A small audio embedding model, trained from scratch.
Model: 5.67M parameters, log mel input, arch conformer, norm layernorm, activation gelu_tanh, layers 10, width 192.
Rows from block 5 of a small audio embedding model, named by matrix and row number. Rows with one number belong to one neuron. Each number is 128 + 32 x the weight over its row's rms, rounded and kept within 0 to 255. All counts start at 0. Numbers have three digits each.
After each neuron's rows are labels from the 100 clips, of 14848, where the neuron reaches its highest value: "strongest on" is what is common among them. Only what is clearly more common there than usual is listed. The data: notes from a synthesiser with random patches.
# fc1: first MLP up (model.blocks.5.ff1.fc1.weight, 384x192), inputs 96-191
# fc2: first MLP down (model.blocks.5.ff1.fc2.weight, 192x384, transposed), outputs 96-191

fc1.2:122130128102130126128128097146129139128088110129128064128117128127191034240051123097128128153122154141138140145119129128128148128132129127129159161128172118051208128128148134128111076108131128137189127144129036129084178128150220128113127126117102080094076142020189124048119153128117117128
fc2.2:097199128170135128128128110129128128128132128128161136128130128050143145095203128135128128118086198155128104070124237128128128128128122126128201138128194128113134128128066128145126124128128128155224059117080118128128128128113133128126082190000140128128120128192128192139137165097098170128
strongest on: noise

fc1.187:029000128094128013128138094159128130128174188126100113128113128129128084126155128133128132101128077130129161130002128128128126128132138125128123119128147122206148128128099149151122119105128128119128128129165150128120162128128100128130127132187127097081165128128046103087116173228136111175
fc2.187:127133128128121128128128225145085158128134128128013131128125128130129128120124128129128128124129116129124093130127127128128128128128128128150087233128178184120128128128165128130167180109128128130126140121224098128137128128150131128154100130197134138128128095077130127036203128119140127128
strongest on: pitch class: A#; detuned saws

fc1.1:129137128095128141128127148175154110128123120144104132128079128224113130098129128110128098177104087075177140086128129128128174128128129134128101088128112148187255133125009110111094104168128128029176101153114255128126102128124096128130090128134107235128138133091116124104209140114119127122
fc2.1:137126128125152129128128123130130038128128128126145127128159128127152115102130128128128120130129131137129127125130055128128128128128128131128045042128089150044152128128109128147160128128128128127128128143137205128112128128128130128129121075129124249145183045122134125129129145128128131128
strongest on: inharmonic FM

fc1.203:093127128120127106128128128124128135128146128128129128128136128188097137240128121128128127206119128084128151095126127128128119128128121128126167038128118125083129128128050101109132128127128128130113128119145143138153128128110083128134124125148138129127148129149106000124105126127129111128
fc2.203:125129128132128128128128125128128128128142128128126132128126128091128100120121128128128128122199103143128127130129128128128128128128128128128169140128207120255122128128117128125129132128128128140128128077116131128129128128129182128255149118084110067128255130197128120134128126132038105128
strongest on: pitch class: F; detuned saws

fc1.312:125085128120128095128128127192128125128148128129136163128068128160123127119130128167128126121124191109150114132061128128145132128128107129128129152128142061111064128128067117147142138129128128097208029127193160128170132128135112128179135129098020196135102128094132147135179162132131104143
fc2.312:127105128152127112128128128134054128128135128129129131128072128077058133255110128130128128128177203203125128127165128128128128128128093128128101128128114139148131128128255128124137084128128130255143138090172127128096134128129129128134124073126232125127135128128128128037093149122128128128
strongest on: bass register; inharmonic FM

fc1.29:124129128122164128128128128115123120128136186137106128128105128119129128200060129131128133123211112191144188130120118128128125128128142128123121094128193122149167125128148126129140000129126128120130124141110101132133117128168129128130121141147117180125129132129056113128131135086193160126
fc2.29:097128128108198128128128117129127130128129127155135159128099128128073129110124128103128128127136132118109100110170099128128128128133128116128127142128118116100238128128130125128131131129128129204143128128236117128158128128124118128066158151254000130128121116138130124180129126122140106128
strongest on: bass register; ring modulation

fc1.149:083112128124150090128116085130081176128208113128132129128094128136106136192131128182128128098117117136138150172127132128139100128052099150008127017128124022174132100128078209161135127130128128115143105134091131128136127128048172128122205132164128135118128128138130139150161097128127215171
fc2.149:128125128109092154128128120195146129128114128127099139128096128115127125131114128128128128121157114180131136082124255128128128128128128136128129128128128000116129128128129128133170121128128128138151153128139056128150128128131132128000122054131109127128126144128128123092142128255157131128
strongest on: bass register; pitch class: D

fc1.105:127188127064128126128134255118138128128129112128111114128138128137122128168149124136128129161121122067126128195135129128122108128128128128149071100128155084107166100128138128101125137129128128132141127174140121118119154128126132128131146117105056129120132149111121125129151122122152127126
fc2.105:119196128133122128128128255128128132128175118128089080128140128111203113132145128124128128128098144137129131146122127128128128128128128124128127150128134127119255128128128128133205126128128126130178122123161068128128128128003127128152135102092121151128125124135119107128215128143124218128
strongest on: low-pass; text has "register"; noise

fc1.69:144124128154128128128128110128130099128132126127123124128135128124140129201143128129128128092189129131128117149136143128128128128128125128128095185128129128210145126128110125143020130128128128058128128167126075128005129128139147128157129127099126140118055129130128057086142121129255126128
fc2.69:127124128069128126128128126130128128128126128128128124128084128119107143130129128126128128133131134124128149127134126128128128128128129128128129040128156127119114128128139128128133127128128128184129128131131130128164128128128131128084129131100123137128125129130128139143177128127239128128
strongest on: pitch class: B

fc1.19:127124128131127128128128092103048128128145128079079136128167128129128153104232128128128128148129178136104104126150125128128216128128128128113226225128140210128126128128128177183128156155128128128127096074255157128125131128128127128128129104177136128150113125023077128123151105060127130128
fc2.19:128169128051116128128128126112105128128128128128124128128128128117134129130255128128128128118143123184128150000103169128128128128139128084128103128128128128128128128128154128128129127128128128091141128128168130128126128128130079128125155148120128208128114110156126128255128109129205128128
strongest on: glide

fc1.196:129116128129128130128126157150104115128136131128108126128133128127100117217191128123128131103030129129147202121128130128128129128126090128128120129128070131214091140128126128033215118128128128113132120127129131129118114128090130128131195128110162064094141133086139106080144124150200124127
fc2.196:129181128116193129128128128130094145128111123128117126128126128119140102000129128138128128127133129088130128073135152128128128128128118128128127187128177085129136128128160128083120128128128127123163128122139185128178128128165122128142110255160130134128078128127128116127123127011061079128
strongest on: pitch class: B

fc1.83:126177128122123129128128193127124072128054128128098068128177128159126204161107128127128139047140096024165125063120181128128136128128079128128138121128097160119207128128148129187144133128128128119122125118111131128126128128138127128153133125097152121143156152255107123127107134110127158128
fc2.83:127127128155144122128128212128129143128121128128088155128135128174126141131152128128128128099143176048128000122132128128128128128128129142128127151128121128149146128128096128080097131128128128169127091130211046128118128128130114128211125163112085081142016070162136099132232153128099127128
strongest on: noise

fc1.181:115116128060149136128128144111149100128053152147127092128148128159126142179193128131128129185157137167119112126121178128132138128128140128138105107128115127220126128128084146129079133181128128097111098235022156128140122128091130128231145124155131137157067127080158122109128097132138128135
fc2.181:137185128147122128128128128128129141128141128128125078128020128127110135149107128128128128255123128117127092072120102128128128128128125133128122163128123130102150128128124128110080089128128128125121128030129111128103128128123107128138082131097193145128126127128132255138127130126220127128
strongest on: pitch class: F; triangle; square

fc1.313:134136128110126148128130097129076144128128128084157138128185128128132129175125128126128128162113160039132127128128104128128128128128128128142104128128187210128131128128121136130128072154128128126128128110109215078067131128097128128128025080094051156132060128072124128120164123092146128112
fc2.313:127127128128093128128128128128128255128128128128128128128128128097115128121128128128128128072129129104128000123128128128128128128128128128151128153128128128128151128128128128128119196128128128104166205127128128128092128128125129128127131126132159255128129128175128128130128134131131000128
strongest on: ring modulation

fc1.259:027185128124133128128128158087119210128121143128237174128166128121131117125157113128128127116140125155128205131128102128128170128128130155126130176128125127143133120128123185145158255120113128128076165128131124124138128128127131128127122127110133123056171123123118131122131099155128125144
fc2.259:079127128113137128128128045069126137128107128132131248128154128104144109178178128128128128162124062138128079071139127128128128128128125127128128255128144163122192128128237128107152123128128132128090108123152130128213128128125180128133126127113172104132140126138123128052089128105124122128
strongest on: pitch class: C; detuned saws; oscillator: hard sync

fc1.299:105119128167140125128129127128128114128130122128120082128142128119145132158153128100128128128130068158127139134127140128128166128133129121129099105122126188104071128128173136127109058121128128120198149128125092128113038128221130128130199124148095037168103101172159150105122133191123129111
fc2.299:046215128054052128128128111121127130128128127130127131128132128110129129255128128134128128112163140125102204040120106128128128128128167128128121147128122137106127128128115128117131155128128128129051087161128085128255128128023118128135128127149128128128148137128128128095129201123128149128
strongest on: pluck; bass register; echo

fc1.204:133250128076140136128128136141113129128129127124146111128144128151077082109127128129128128121134148131118163092051140128128139128128146127112128137128124127130050139128121134129059160154128128105113129068116137128124117128119010128063122127128170068116158115131115071112121112100184132137
fc2.204:143108128127127130128128128143130122128183128128125131128128128184126095088110128128128128128125126128173098128128147128128128128126130122128162139128075130128119128128103128128131127143128126089118129128143122128115128128125063128129057155113091127128143128148127128117129098071147171128
strongest on: glide; bass register; pitch class: A; pitch class: E

fc1.24:164132128166129148128128126084136127128227128128194068128116128126096118125177128133128128134134125061090136134129132128128128128128129128145156203128174172108069105128094121127159087128128128122230131142096103127116120128145135128154178117130000124140139102119087125119130128075133084120
fc2.24:143096128121131125128128129117128130128116135128099141128122128052161233127096128124128128123148201116126092000118181128128128128128128126128108138128187147118141128128127128220128094128128128074128123128238118128128128128203196128117158113124124054128086255148134153128129131132130124128
strongest on: ring modulation

fc1.134:104128128115122127128128188128139136128103143128170095128141128177081137124125132158128128129128128127154090120000144128128137128128133121132190102128142117118135128128129098122117132127128128080130174026169111128132129128081000128147111129061121132153105128129127059092159128108136138129
fc2.134:128122128140130113128128120128128128128123141128046004128152128105129183130126128130128128184107078131163062157080127128128128128128128128128126116128218127139127128128160128150128127128128128144127143075128116128129128128129127128138097129105139047128188128165127103134116128127127131128
strongest on: pitch class: A

fc1.320:154131128130129128128125129128120120128104144127170122128131128116012131124101084128128128128144128122103161145093141128128128128128118128128131150128114121137036127124154125127128135031128128119122127161150162167062127128188240128124116128092145091133143128078122136114130111128119102119
fc2.320:122155128133128128128128132138238129128098128128127133128174128136123000127138128067128128105129122123127196091127203128128128128179128132128128141128228128119117128128123128070128141128128128127119108126122127128130128128128255128114126131127108034128124128135128078199115128133130140128
strongest on: pitch class: G

fc1.107:143134128134128093128128107253159161128170127128131129128156128128133158125099128004128130076147221117119108111159161128128143128128136130117000133128087110192132128128168126131135126128128128126102126155130066128132126128142051128075126128053107128070070129117143127154206133136125127152
fc2.107:138139128120132116128128128151217139128136172129126106128121128133128128140128128128128128150079123127128129136128127128128128128128128117138125114128119131114114128128194128129098029128128128128004128113093048128041128128137142128087113103149127170128112201111128127094126128127143128128
strongest on: band-pass; noise

fc1.150:127126128077116202128128122104121125128132123132140154128134128195147150086156117122128128093091106113128105130157149128121126128128092132130098170128116173087131128128177129185132120105128128081053139097096063128144128128176112128138040125068173130128123127027127167065150127181109148128
fc2.150:128237128102100126128128185142126130128113115101138091128094128227128165053103128128128128121139147128128130117077068128128140128128106129128064139128125130132130128128128128108193131128128128100134117093109120128127128128124225128156080127149229084128075102106153128120119120132133099128
strongest on: ring modulation; inharmonic FM

fc1.249:121143128101128106128128126158127054128131115128130120128129128129190091124127128125128128127129128105156129132102147128128134128128128122132255149128191109090105128128116114147128247128128128128050109138128128128196128128192105128130128128101089096129108146114128103128136202128128184128
fc2.249:128255128163088133128128137054138080128126128129107129128132128186127126101132128128128128048131128032104126130150129128128128128128128128128129128128128129129170128128119128130172070128128128146124122128129128128123128128127126128236081126106038127128132128108128128127128128130128113128
strongest on: ring modulation; pitch class: G#

fc1.252:167128128167087127128127109128103100128125126123122121128135128128049103160171128126128127000159137122128158141109114128127193128128131128187127111127123099147194128128118094136128129097128128129146216145076101128099127128119202128148131166186104135093131128186114123169116125126128172092
fc2.252:133115128129093128128128123131153126128127128128114129128113128248057073076146128128128128010107132128128120035128128128128200128128128128128128148128167077105211128128129128132128128129128128202096128127133227128072128128166152128125151157106094123128131130196092129129128128196131129128
strongest on: inharmonic FM

fc1.371:106128128125128214128128163158129126128033128128119149128124128128128076128135128128128128127080118128128128133128128128128124128128117120128082113128123129131128121128128128188128122121128128128179128111128124128078128128127128128124073133172128127100128110165128127004128177124128175130
fc2.371:100120128128145035128128129134128127128175128121105158128121128128111130118131128128128128128128128026023131103128102128128127128128128128128135062128128127128128128128128128147127131128128128104128056128127124128117128128159080128128163241129134238125129128133126128117134161053127126128
strongest on: bass register; inharmonic FM

fc1.234:109110128126128125128128080158135130128172105128193108128126128129050135140214127129128128129128122120116132085128052128128128128128122128127127132128192128130128128128087125127126117134128128130050135135145129128117128128128091128127140119112134094214124061131100137119129136127109100130
fc2.234:128128128124128123128128129172128122128131128128129113128135128127125065134139128128128128128133097137128129167128131128128128128128168128128128126128117129128128128128128128130111235128128128127143186128156129128131128128116126128127132129131215161128128128065071158118129128000129116128
strongest on: echo; bass register; noise

fc1.160:170125128062128127128128255136128195128081130128183120128112128170162127126082121120128128045129142064237093103107145128135117128128127149129118125128153133164128098128125075106102134119128128128009214154118118107123128128152112128155022132121127128123157125131099131137132132127111128134
fc2.160:128162128121128125128128141112128122128148128128130189128128128128137205064128128127128128131117126119120149135128127128128128128128120124128205120128128046174107128128128128010138111128128128174124158129119044128127128128132126128112151061127128053128126128182128128129143000137128156128
strongest on: noise

fc1.9:128106128144132135128126169128124130128202128125190115128117128136109174202133128124128127000016152122128127129131133128128131128128053128143127171128136142128166129128125066115118111095128128070104132127063146128088128128146119128125182132195126193087152131147182127135147119151127130150
fc2.9:131146128051147143128128151145110127128128128128129179128071128121121181112122128124128128135239132135128089128129122128128128128128128128128088116128118128129218128128143128032225128128128115159122130128243091128117128128139128128125118185063094118128112146032092129128081107128119140128
strongest on: pitch class: D

fc1.177:139129128000128128128128158128128127128099129128137115128128128199127173148112128128128128051078100122128096192119138128128127128128142135128128120128140081145145147128068121174161141133128128097098143128127121116120128128146166128128109121104128053118073128108128170128160160136255129128
fc2.177:115125128255147128128128128129128161128128128128001127128040128119128141085140128130128128105128131114128129128230146128128128128128128128128128129128108128123122128128095128110106117127128128120126105158098139128130128128129005128148109143131122150125191126111146133204055141130254101128
strongest on: pitch class: B; square

fc1.71:130149128130128111128128122128081092128181104122130147128186128120132091134101109018128121123128169063128127150128129128128112128128101197113089139128156255115133128128191136124081137128128128127082142175132101118129151128074125128106139117106175196102135127139122110084129152117092106149
fc2.71:144144128170129131128128129128128229128140113126076133128188128133109179125128128131128128126128150131151127123135037128128128128128069128128153098128109150144139128128079128126129110128128128128122113130017092128128145128068075128127229137118158115128162156198127126146083129141172126128
strongest on: band-pass; noise

fc1.217:154128128120097134128128116162136174128048120132098116128130128133122156163084128124128124097077129056124133127129142128128071128128125128153082118128117127124124128128064133118073048153128128092093111138075033135167115128094154128195121128131107123125119138198000128147128179134134162127
fc2.217:140226128165128129128128255029102087128135112128111117128128128120126169127132128079128126128130130071128137127159134128128128128128128157128255054128182128127126128128142128131128129128128128195190082142169132128128128128068114128128082125127188143128156112128092128084052127187086139128
strongest on: hard sync

fc1.162:037091128109131128128128004128128128128127128128128073128135128170104127128128128128128128128122128159130140128124128128128082128128126129128134162128129058129040104128123131145129110128128128129125106137173102128127128128187128128126129026143121129000129128196140128128129000131132121128
fc2.162:143125128166127128128128000129128128128121128128137000128165128126187122105128128128128128127136128140128128128128127128128128128128128128128127128128120149129126128128114128129162113128128128128125128126127082128128128128127135128128119254142127129128128128085128128143131124108127128128
strongest on: swell; pitch class: C

fc1.245:131127128131128129128128041128129143128171101129018145128128128126151158119127138128128128128161121240158203092128122128128045128128111128128111127128123166113129111128131128128128130100128128130123143112208094119137178128159119128177076095136166137063112160124151030102178081065129096127
fc2.245:127108128136124124128128034128128139128128128128128130128253128136128138079036128128128128132127126128110119125125010128128129128146127205128094123128125132109130128128170128065157135114128128128129152091110132128131128128128134128133007129188195174128133126148179106170138128128019064128
strongest on: inharmonic FM

fc1.35:197113128094128161128124103104080127128130135114128149128129128181153124108128128127128111091056127059128168128130160128128127128128120128115096113124128000106224128128238180151128129128128128127162031151142075128153110128143129128195145129128103094087148066089128127083163128027128128128
fc2.35:110072128128120130128128141121125136128174106116081112128129128138130180156157128102128128116186127151131128154156128128128112128128128128128092098128129000119030128128181128176130134128128128025123100128146114128128128128148128128137124126112113138128126128123132128073129128096082177128
strongest on: pitch class: F; noise

fc1.146:193125128110133128128128142105119193128101127129150081128134128128121115126134137128128128089143114136128140130128142128128127128128185128130141132121100255142138128128150201126123106129128128140174114168161138091167175128126075128148127130174109103098128137138080131188123044054088172128
fc2.146:128124128145186134128128128141121106128151128128126191128126128159096171234126128128128128106146175129125151063128127128128142128128128128128128255128204119150127128128121128094128128133128128008128125157157130128127128128099072128129137142063136048128124128100131128134147128126134116128
strongest on: bass register

fc1.301:230127128124159127128128171128107062128165131129072175128131128124121140115146128128128122105106246125128161109124117128128119128076131130155128125128128141127175131126119000127089152149103128128166128067100128128062129128165150128100134129255081107127163133130071099148087122127130116135
fc2.301:099112128137172128128128063128127089128090128128130145128119128126084209122051128128128128130129171131100121048126101128128110128128128122128143128128255223127122128128134128132000123128128128072127135129178126128173128128182147128132130122195124128128134123128128126128066149203138173128
strongest on: pitch class: G#

fc1.314:128127128095128128128128113128127084128203128128158119128207128125122131154096134129128128000161109127128162105033116128128139128128130128128153128128073145173130128128217128122062031128128128131128128136161194128128128128178147128125131128128209109133032128132131136128084131145171142128
fc2.314:131127128180128128128128133128128128128134128128128127128106128128136128124089128128128128146151128122128076150041131128128128128128128128128152164128129130128113128128202128137121093128128128114090128255154136128129128128145128128128111130116137016128106130173131016125154128143121128128
strongest on: low-pass; noise

fc1.326:118117128075131128128128131121124124128198129128212091128121128106179165180116126188128116086188128128143128125134132128128128128128134115128119092128117150143126127128255104113039134112128128077128133156103147126162154128143090128117043128130143133126225129139006105137145109201131128128
fc2.326:134126128126137128128128107127088109128134128128176138128147128085140141137135128128128128123122129125128103131148134128128128128128128129119128143128075152153167128128113128236127255131128128189203129129134173128138128128112114128075087255122154123128127191160128121128126128128131130128
strongest on: ring modulation; pitch class: D

fc1.143:015133128137119122128128043120130102128135128129124118128139128128158121219130136148128128103161130209113124071128121128128148128128128126139134227128111103103102128128109102124014087128128128093132116121067072129137125128118108128138128102130109121127129170181130120092117164112140143097
fc2.143:119127128133164134128128104117141126128083142130146127128088128166110111192123128140128128121128103143129075130136131128128128128128116128128099158128127126024055128128127128150000125127128203134123109127127046128175128128141081128131136133129152131128134096105173124128023198219139123128
strongest on: noise

fc1.10:141202128128126111128128123177153170128134128110156125128129128128221131159104128128128126124107048138124050172128128128120127128128105113128115138156139000130097137128150089126170127104128128129101094129060142128146146128135126128122149116188119128156126100128102128149094188069121116117
fc2.10:196064128130125128128128126128128139128099128130085192128232128108128157137128128129128128133130171051127100154129108128128128128129116104128051136128128048129130128128127128112241128119128131128175122128128184128127128128160063128161068128152119125130132128136136130164161131255158085128
strongest on: bass register; pitch class: C; narrow pulse

fc1.122:200154128127124087128128140146130078128137142145105114128125128161123119127196133092128128133000064146125123122134128128136128128128138129134082199128144211144120135128101108090122044121128128097129125137255255124127128128097128128048120162072128053113128155105133122090169130138047136130
fc2.122:127163128124128095128128000156099137128068128128136119128128128178128022039128128137128128129128174128128138191109133128128128128127128104129131134128124140195182128128141128145130125115128128132187189034154151128129128128136127128124167119116160171128161130172131128131074127121128134128
strongest on: pad; noise

fc1.367:123114128108131128128128165135100182128126111128129128128113128128172128128190118139128134128081178130128143100051140128126128128128114128130176126128128154134166128128134125200134166125128128096130119047154120128084096128100060128128122104158155122133136128127083116043139208129120129125
fc2.367:129023128166170128128128107127140125128108079090128149128133128128155126140131128127128128251128194132128113022129097128128128128128107128128095138128142136151128128128129128101127123128128128148210133129214092128127128128094011128128124118134128181128255128115129118128136113109147128128
strongest on: pitch class: A; bass register; hard sync

fc1.52:104101128148124194128128127188089129128128124139148157128110128120141127129076111116128128118255143128139058129137112128128130128128128128128121123134069185166130111128077151047177122146128128128086138172152131133120068128105122128064085174142091138129128199182113123148140125092074113171
fc2.52:145131128000128132128128166128132137128125128128068132128136128117146127136062128133128128130010131129128255128128128128128128128128069134131122092128120145138018128128127128074128124126128126158108096136128128128126128128149058128152128110109150004128127191132141127128149085129134134128
strongest on: noise

fc1.328:080117128101128133128128123124128182128177128128178119128237128255159136125189128128128128150140127128174127127110128128128132128128136128128065102128125098146128128128138128132092196124128128155121144138122148128148128128169036128216128130188145125096138128127119103106102128095123109120
fc2.328:133134128072111136128128093128128124128123128122148131128142128146105244180128128120128128177128129127130122127124126128128128128128128128128122138128110128128130128128126128182129128127128128121128116211130130128128128128108144128175098097149125091132122133127117188128109129120122148128
strongest on: low-pass; noise

fc1.165:067151128118128128128128125129129114128105133128181196128132128171149125217123155152128128063143133109129088128129147128128130128128124128155133134128192120127112128128119129128000166127128128100120130123006111144187128128139151128072124134131128235097174128048106133128106159172192091129
fc2.165:129128128122043128128128128128128160128073128125112128128092128186118104131130128116128128116127131176128177156113132128128128128128128129128127105128224170190077128128127128129128113158128127170205128138128208128125128128138130128182176104134000122126102129121218061075177132019129126128
strongest on: echo; pitch class: E